{"image_size": 64, "horizontal_flip": true, "targets": ["order"], "kernel_size": 3, "eps": 1e-08, "max_steps": 6900, "lr_schedule": "step", "weight_decay": 0.09}
Rows from block 12 of a small image embedding model, named by matrix and row number. Each number is 128 + 24 x the weight over its row's rms, rounded and kept within 0 to 255. All counts start at 0. Numbers have three digits each.
After each channel's rows are labels from the 100 images, of 14976, where the channel reaches its highest value: "place" is the part of the image that holds the peak; "peak on" is the class under the peak. Only what is clearly more common there than usual is listed. The data: rosettes with rotational symmetry.
# r30: branch 2 reduce pointwise conv (model.blocks.12.r3.0.weight, 132x352x1x1, standardized in use), inputs 176-263

r30.129:136129124092113103145146139128094127125090120122134163165124135113111165117069134186158101115129106142119121063093175125130101177098116129138102106117122152144115097130112121136132131116149114123106102086133113082124135141127112122141112138134129122139156151140133
place: top right
peak on: backdrop

r30.88:143129082098106146131132135158111122121078104123136148151148153077114138145110124163170108113096097122129112092109156098112083185071121120139104134148137120112128105126120131136130172128115149139113115116111133110147142128138102128125119113110114124134127113115113
place: middle right
peak on: backdrop

r30.3:147095159137094131095146100117113102150173127095059119136155097157089124120117107116114112061119151101064155161162111170082171106160128127124115124125120131132126126121130121134124131122124115124126131110128130119137138132106134131137115129125139120124117129128134
place: centre
peak on: rosette

r30.38:110125134074077146141102160140074115107101081150154157125143164135184141118195160143174116130103107097138143134075162042127067197105129117134134128126115120122123115122131124128134136140107128123120118142126123133127130131133104129124132126122117129107109099120112
place: top right; top centre
peak on: backdrop

r30.58:145109125097062137064147059206092113110141095138130118148164109147168096137194178133176119095121124119080134129143143120070127090122143146128146141136142132128137141138136123114124123135132111140130146146141142142114125128145138146145143149144153140130121129149143
place: centre
peak on: rosette

r30.32:126168069093130127115129086173155158106091114109117132155163108086127125110144132188154167088130123146074138098103200129097131141100151131158141110154144137150098101147139166173130154118158111106113114112123129113155175181137131151126143116140152148165198178139131
place: top centre
peak on: rosette

r30.0:152096166127114152111143112133111120156163135102052125148164108163086125115112118133133114061133155118059167157167133176071168118167127119123116117111123130134125130130113126120121133105114117119129117099129130117139131117077135125149132141133129125117114122129135
place: centre
peak on: rosette

r30.119:129131132092120162119127114133100122143108102129151146150154127105153136108110141149195100108149134126103158105106150087100086141138126147146117100125112152151098121143129143147135136136147153146117095110125112100157138154129116136134126123129149138144156156152123
place: top right
peak on: backdrop

r30.54:142138118081133140154147129142107128141100119114159187171136155104121166129064130174194112104142133127127144084103173108123104172107115136117106108107121143138124106139119141119121133107150118133109106078132120074131115131075121104138120133135129124155141154133146
place: top right
peak on: backdrop

r30.105:148128143116108152111139118136111136166146122139141146145148137140135144131129137117185114114144132112113176135140136124100107144153118152129121105121104147147102128147121143152138128113153124125127103109135107102129123136105115125138134132139140148155142158146134
place: bottom left
peak on: backdrop

r30.118:136150085132157153115135107159151154135111122144141161139140133089139129127098130142179144126173163155129150129109181117121110127138118156136124060108118151147055104142121148135128126099151138115118067082134100076145133148082095125128117126131122130133146157128129
place: bottom left
peak on: backdrop

r30.65:140125120076103115150138145136100120129109111120154171160137156124112152142103129172188101115098082103126130073107171097122080191068121118141100124136131127114128124126125135115135156111141142148123110111120139095132126127107108113125114130123113133131136136111123
place: top right
peak on: backdrop

r30.126:117139133100108151108126120144101149132123111144147151147146140116147138107134139135193134127151148115117169138136153100098076145149126157146135096112121148141091127161146163144149117112151130132127092102135105092126133142116111136131130125142141138148146162148134
place: bottom left
peak on: backdrop